Rows from block 8 of a small image classifier, named by matrix and row number. Rows with one number belong to one neuron. Each number is 200 + 20 x the weight over its row's rms, rounded and kept within 0 to 999. All counts start at 0. After the name is the row's rms in percent of the matrix's.
Before each neuron's rows are labels from the 100 images, of 14848, where the neuron reaches its highest value: "patch colour" is the nearest of a few named colours to the mean colour under the peak. Only what is clearly more common there than usual is listed. The data: procedural textures in two colours, tilted and lit. In brackets: how many of the 100, against the usual share in percent.
# fc1: MLP up (model.blocks.8.mlp.fc1.weight, 960x320), inputs 107-213
# fc2: MLP down (model.blocks.8.mlp.fc2.weight, 320x960, transposed), outputs 107-213

patch colour: grey (64 vs 25.4)
fc1.344,104,201,193,216,220,185,197,236,180,224,235,205,189,206,213,226,224,193,232,207,195,213,178,191,190,193,195,182,188,194,222,209,207,184,205,179,199,190,215,174,161,202,184,193,191,209,203,184,217,189,207,219,227,230,207,195,187,168,198,186,180,228,227,197,174,164,204,224,228,209,176,203,226,213,198,197,206,216,210,229,178,140,209,178,207,184,217,200,185,185,248,238,204,204,204,193,166,223,195,208,228,232,217,192,188,255,236,191
fc2.344,098,215,224,196,217,185,164,186,210,213,170,197,192,167,209,224,211,211,215,182,181,186,177,188,164,211,202,237,193,191,185,206,200,191,177,196,192,206,155,210,206,194,187,178,196,162,201,203,167,198,199,202,206,225,180,229,202,210,153,161,203,211,225,250,195,235,196,202,220,193,153,182,230,220,197,214,204,220,166,185,208,194,174,220,214,228,181,191,191,216,186,186,218,188,209,196,203,216,157,210,193,231,180,192,198,190,155,211

patch colour: green (58 vs 9.3)
fc1.200,101,199,186,194,213,196,196,219,162,206,198,187,213,208,163,169,213,193,161,194,199,174,186,181,194,211,208,169,200,218,204,203,198,194,205,169,163,196,175,211,229,192,194,182,209,227,189,195,190,192,205,196,200,246,152,228,227,207,183,178,208,223,181,142,194,191,236,210,222,188,200,191,196,199,188,189,186,201,203,201,185,237,213,196,221,236,186,205,196,199,230,146,207,204,213,220,211,209,170,187,165,237,200,174,177,181,231,192
fc2.200,101,202,196,209,175,206,210,215,202,178,182,180,163,216,188,226,194,202,204,168,187,178,158,189,207,206,202,192,193,193,202,216,203,220,192,222,188,227,223,175,205,166,179,209,196,181,191,208,214,157,164,226,187,186,190,166,178,203,213,216,187,174,198,180,199,192,189,195,206,202,208,211,205,183,187,182,172,207,202,222,199,202,253,190,203,197,208,192,204,176,189,171,219,207,166,164,208,211,244,221,217,221,211,183,185,220,195,215

patch colour: brown (62 vs 21.6)
fc1.256,102,230,218,205,188,186,197,202,191,210,224,211,156,214,188,216,220,197,186,171,197,200,224,201,196,227,217,178,224,209,210,210,189,211,202,195,212,238,229,196,194,207,239,203,190,201,200,196,194,252,218,194,198,211,215,218,206,200,221,197,224,183,182,190,212,145,209,222,187,205,221,164,166,205,240,203,187,204,216,185,169,177,173,223,180,185,201,210,211,148,215,180,226,190,202,181,239,183,224,193,207,219,192,165,214,194,210,221
fc2.256,097,212,222,169,184,224,229,247,186,172,189,198,203,203,191,200,204,201,217,176,185,187,183,215,182,182,185,204,218,228,204,164,199,211,220,180,166,171,214,192,216,213,190,199,170,182,144,214,207,197,200,212,174,182,193,206,185,189,184,194,204,226,210,227,212,211,187,196,169,182,185,189,181,150,170,188,197,181,216,220,223,212,199,214,198,195,189,242,195,194,220,199,236,210,174,186,208,182,178,160,195,168,201,176,234,197,177,199

patch colour: green (33 vs 9.3)
fc1.566,096,204,209,213,229,183,152,230,209,175,212,214,199,172,165,205,218,209,213,189,241,217,232,164,173,182,186,211,176,200,206,184,200,210,229,205,206,210,159,215,170,207,185,225,222,221,162,177,219,212,216,241,231,228,221,202,202,185,191,201,212,173,216,217,207,222,214,215,181,221,206,206,175,224,233,191,205,254,210,220,229,218,226,231,220,177,190,216,210,184,214,179,218,231,190,198,229,213,198,229,187,233,171,215,176,207,197,190
fc2.566,101,230,207,166,221,199,215,225,208,227,227,174,189,183,223,201,264,195,222,194,199,205,208,179,173,215,190,170,208,235,207,191,203,196,224,207,159,175,201,207,214,183,214,184,226,184,215,196,177,201,242,212,177,194,237,211,184,189,189,148,178,222,191,199,216,244,220,170,198,184,189,214,204,201,200,223,215,206,181,208,202,188,214,177,200,194,211,189,177,244,176,226,184,179,242,202,189,208,197,213,240,222,236,218,174,183,191,188

patch colour: grey (54 vs 25.4)
fc1.473,096,200,197,183,175,200,200,177,168,202,190,203,190,213,187,204,214,191,198,231,224,208,195,200,212,222,207,169,195,213,196,223,219,168,188,241,237,186,184,212,168,217,198,232,193,215,203,191,198,183,204,196,185,218,208,176,186,206,189,160,202,218,187,220,204,214,189,184,199,195,184,199,155,172,221,228,188,227,202,164,192,198,204,184,182,195,217,205,187,216,203,215,184,200,194,168,177,201,194,232,165,203,215,180,214,232,181,191
fc2.473,094,223,187,199,239,227,200,175,184,164,214,182,180,191,203,221,215,209,205,183,186,175,197,177,188,211,232,164,210,202,169,158,172,214,201,217,232,217,221,198,200,166,191,180,196,211,215,197,231,200,218,209,200,230,220,170,203,174,177,217,172,196,197,169,188,198,189,189,209,234,197,211,176,188,226,180,169,196,157,175,207,202,225,211,199,229,186,208,177,208,180,209,228,201,185,187,211,209,172,166,190,165,191,204,216,184,214,181

patch colour: grey (61 vs 25.4)
fc1.34,096,212,229,207,220,197,221,199,232,210,190,175,218,197,179,224,221,188,182,200,180,150,205,211,176,187,219,242,179,159,195,224,217,187,190,204,185,234,205,212,166,215,174,184,187,186,204,159,191,195,170,182,191,177,160,202,178,192,222,167,190,182,217,228,219,202,171,215,203,241,186,193,216,240,199,217,245,217,193,157,197,193,177,213,153,209,218,213,202,206,190,214,253,195,184,208,188,182,207,214,213,222,207,209,204,177,189,218
fc2.34,096,176,195,182,196,172,176,194,226,209,185,237,210,203,232,228,164,174,200,173,203,223,177,214,195,219,214,186,214,186,164,222,186,217,220,199,222,212,209,202,198,217,226,155,198,213,211,201,239,206,175,184,214,213,199,184,212,206,164,179,208,236,177,229,221,201,210,217,234,193,238,200,164,184,180,201,202,229,220,214,241,179,222,190,195,189,184,210,213,214,194,201,225,170,216,214,201,219,190,195,236,199,187,183,233,200,189,184

patch colour: grey (57 vs 25.4)
fc1.166,094,172,209,213,197,213,242,180,205,172,210,205,201,244,176,232,181,216,186,174,173,200,197,212,237,228,194,181,210,216,192,216,222,222,183,189,217,197,177,175,172,164,190,159,206,190,206,193,233,168,195,183,161,217,197,182,218,181,228,182,201,183,244,199,226,226,188,179,220,176,190,227,214,181,137,191,233,230,202,185,199,190,211,235,182,192,209,198,222,198,209,207,209,211,205,206,175,191,244,233,204,190,188,201,180,215,176,214
fc2.166,094,216,179,204,220,229,237,199,195,196,196,228,199,174,178,197,268,207,199,225,201,183,203,194,191,191,203,184,186,236,197,212,173,217,179,191,207,204,182,210,190,234,183,193,196,198,209,180,174,207,203,153,196,223,185,234,204,234,231,185,215,193,196,242,209,169,193,224,222,190,205,183,214,184,180,210,186,215,202,224,173,208,176,221,192,189,227,162,156,179,197,212,249,227,209,216,206,185,215,198,211,173,204,239,215,176,177,172

patch colour: green (33 vs 9.3)
fc1.724,098,184,185,176,193,195,173,199,192,167,197,209,192,167,189,204,220,211,216,174,189,192,175,198,234,190,168,216,207,198,210,187,212,179,211,190,174,183,206,183,231,215,221,159,210,209,187,180,223,217,177,201,189,196,156,185,209,174,186,175,172,235,236,187,213,207,195,210,139,204,204,197,193,185,170,230,198,213,171,203,207,181,185,194,200,214,224,217,216,218,235,144,192,206,202,178,213,196,226,182,168,174,188,191,194,215,177,184
fc2.724,095,175,210,207,221,240,192,218,208,175,192,210,189,202,211,229,193,197,192,194,224,235,210,179,155,219,217,187,186,199,247,220,205,165,209,202,197,212,230,227,220,212,210,185,205,176,188,230,197,181,215,193,190,188,206,195,214,187,174,179,196,197,196,225,172,223,163,159,227,193,201,217,205,201,199,183,197,207,189,163,232,176,212,189,166,203,166,221,227,192,202,210,210,209,181,230,181,220,186,198,183,218,211,189,213,205,220,217

patch colour: grey (62 vs 25.4)
fc1.148,106,175,184,193,165,200,207,208,185,178,190,232,167,231,234,189,205,196,206,207,172,219,215,203,199,204,174,197,200,194,165,204,169,194,218,183,186,186,207,203,212,193,191,172,213,176,210,197,230,213,191,196,239,217,203,180,192,212,214,197,228,203,197,193,190,201,162,197,222,169,187,202,236,175,202,208,186,219,189,200,229,185,239,199,187,191,210,226,225,215,192,217,204,235,238,214,215,201,253,240,237,194,208,204,199,178,182,164
fc2.148,098,213,226,219,159,180,179,223,192,208,196,174,198,187,214,194,240,238,205,200,216,160,170,188,212,205,199,200,193,210,222,201,189,209,219,203,195,221,194,227,198,224,184,180,209,218,218,181,177,199,197,217,200,178,183,185,238,188,188,204,214,228,177,195,204,194,215,236,156,203,186,235,190,192,210,191,187,189,218,205,225,223,167,204,197,203,185,167,171,184,191,205,209,185,180,170,177,194,196,235,190,181,175,188,184,236,246,199

patch colour: green (27 vs 9.3)
fc1.103,094,226,215,198,216,176,217,193,169,204,230,175,196,197,128,178,223,182,214,181,159,182,200,183,142,229,200,216,217,230,198,210,180,196,218,221,227,199,233,177,223,178,204,180,198,198,204,212,191,156,230,213,201,209,221,218,177,211,191,236,233,249,200,226,178,218,190,206,209,183,160,205,196,212,192,227,189,189,212,180,205,216,192,211,206,163,208,206,160,187,182,215,223,209,173,187,212,188,190,216,199,243,203,213,183,209,229,198
fc2.103,095,208,213,230,222,210,195,178,206,219,216,192,226,196,200,176,195,216,188,204,186,190,214,180,227,182,191,185,170,209,214,209,191,188,211,215,176,232,199,190,231,162,209,204,211,194,141,193,235,195,207,184,154,171,200,218,227,175,217,193,190,186,206,210,179,201,225,217,196,203,189,190,212,197,211,183,208,183,212,196,216,191,223,215,185,240,193,199,181,197,193,200,193,181,223,229,190,169,198,199,202,212,194,208,201,199,217,219

patch colour: grey (64 vs 25.4); pink (26 vs 9.8)
fc1.122,124,214,214,222,191,186,207,202,213,200,188,204,172,193,193,193,220,192,234,252,202,226,211,231,212,203,174,214,205,185,195,219,176,164,186,221,199,213,178,190,240,194,211,203,179,157,211,204,205,202,191,232,175,199,188,186,203,201,189,184,195,185,207,231,198,201,219,206,210,212,214,223,216,226,182,216,228,196,217,187,198,246,186,207,224,192,212,191,148,206,176,177,175,200,207,191,212,169,183,185,165,212,244,204,219,176,217,195
fc2.122,110,200,213,196,181,154,216,214,257,212,222,213,217,207,202,177,206,202,224,206,240,202,180,181,200,163,206,194,187,180,206,204,217,227,207,164,194,190,166,218,221,214,204,226,195,219,185,217,167,204,209,209,209,212,187,178,203,191,186,186,166,164,211,211,166,208,198,212,199,172,168,181,186,221,179,238,220,182,174,238,179,199,204,252,182,192,191,207,212,186,192,218,248,180,212,192,210,202,184,200,192,181,186,195,161,223,161,205

patch colour: brown (66 vs 21.6)
fc1.83,106,208,209,171,177,185,192,246,167,188,193,217,212,244,178,179,175,196,225,205,199,204,200,176,168,202,203,194,195,207,200,184,166,206,113,172,239,187,177,207,218,207,217,172,197,221,236,213,219,179,188,229,211,193,213,193,173,232,214,202,204,163,218,193,180,184,213,205,203,232,194,233,193,199,227,178,205,199,194,210,169,256,211,210,193,215,216,171,187,166,188,200,185,214,182,231,158,151,181,205,187,222,213,191,189,216,197,160
fc2.83,107,202,222,208,196,187,201,173,182,181,168,234,205,208,167,181,220,179,226,218,170,185,182,193,211,214,191,243,244,183,212,212,205,214,221,180,157,201,204,207,203,204,182,203,209,204,220,193,172,224,208,210,186,193,203,195,233,185,180,176,217,203,201,162,201,170,199,203,194,180,163,187,181,232,188,221,207,216,195,218,239,255,215,168,215,190,181,175,224,216,171,230,192,192,215,217,182,202,185,188,226,228,177,171,192,181,209,192

patch colour: grey (53 vs 25.4)
fc1.486,099,187,212,239,194,188,170,193,209,177,172,202,193,195,209,216,208,229,157,201,176,192,175,203,179,257,203,193,217,215,192,171,201,211,227,195,177,216,160,204,205,201,193,197,174,215,188,196,223,188,182,202,203,193,216,161,213,237,209,233,210,198,201,201,193,179,198,208,195,190,226,162,191,191,201,250,210,214,206,230,194,174,194,183,212,186,205,153,206,186,188,192,199,194,208,232,210,227,197,204,204,204,201,206,229,213,209,221
fc2.486,095,199,192,226,217,175,190,202,165,208,182,215,208,218,188,207,148,215,174,188,203,245,218,213,200,210,199,182,199,203,210,205,187,199,186,204,218,179,218,233,144,219,213,191,201,215,199,213,234,221,250,210,217,227,187,225,175,225,195,193,179,187,184,236,208,214,234,182,191,213,234,225,210,189,203,197,223,195,201,229,193,220,190,216,193,183,175,200,191,225,184,183,215,216,211,176,204,155,239,181,196,149,204,217,207,156,160,200

patch colour: brown (60 vs 21.6)
fc1.526,092,213,230,186,212,221,157,178,168,200,195,219,181,206,207,224,200,166,198,231,208,162,204,205,149,210,162,184,202,200,218,221,193,187,197,200,183,199,190,177,213,206,197,209,174,216,169,207,189,160,152,222,168,229,231,223,223,190,195,207,186,203,226,185,200,202,217,183,204,183,199,180,176,211,206,190,199,202,213,203,192,207,186,152,223,210,166,218,180,231,157,193,230,170,211,194,211,210,208,213,185,194,184,198,189,178,204,233
fc2.526,092,217,224,160,197,210,206,146,207,160,190,201,192,226,189,246,198,170,187,179,228,192,217,199,158,175,231,201,203,192,201,182,171,208,207,184,194,239,194,222,193,162,240,210,227,191,190,207,174,212,205,222,217,172,193,158,210,190,192,198,211,202,236,199,234,185,208,194,230,188,179,232,177,217,201,197,204,182,188,221,217,198,207,191,185,224,221,162,205,239,214,172,211,217,230,185,172,169,208,191,214,195,191,180,224,208,181,188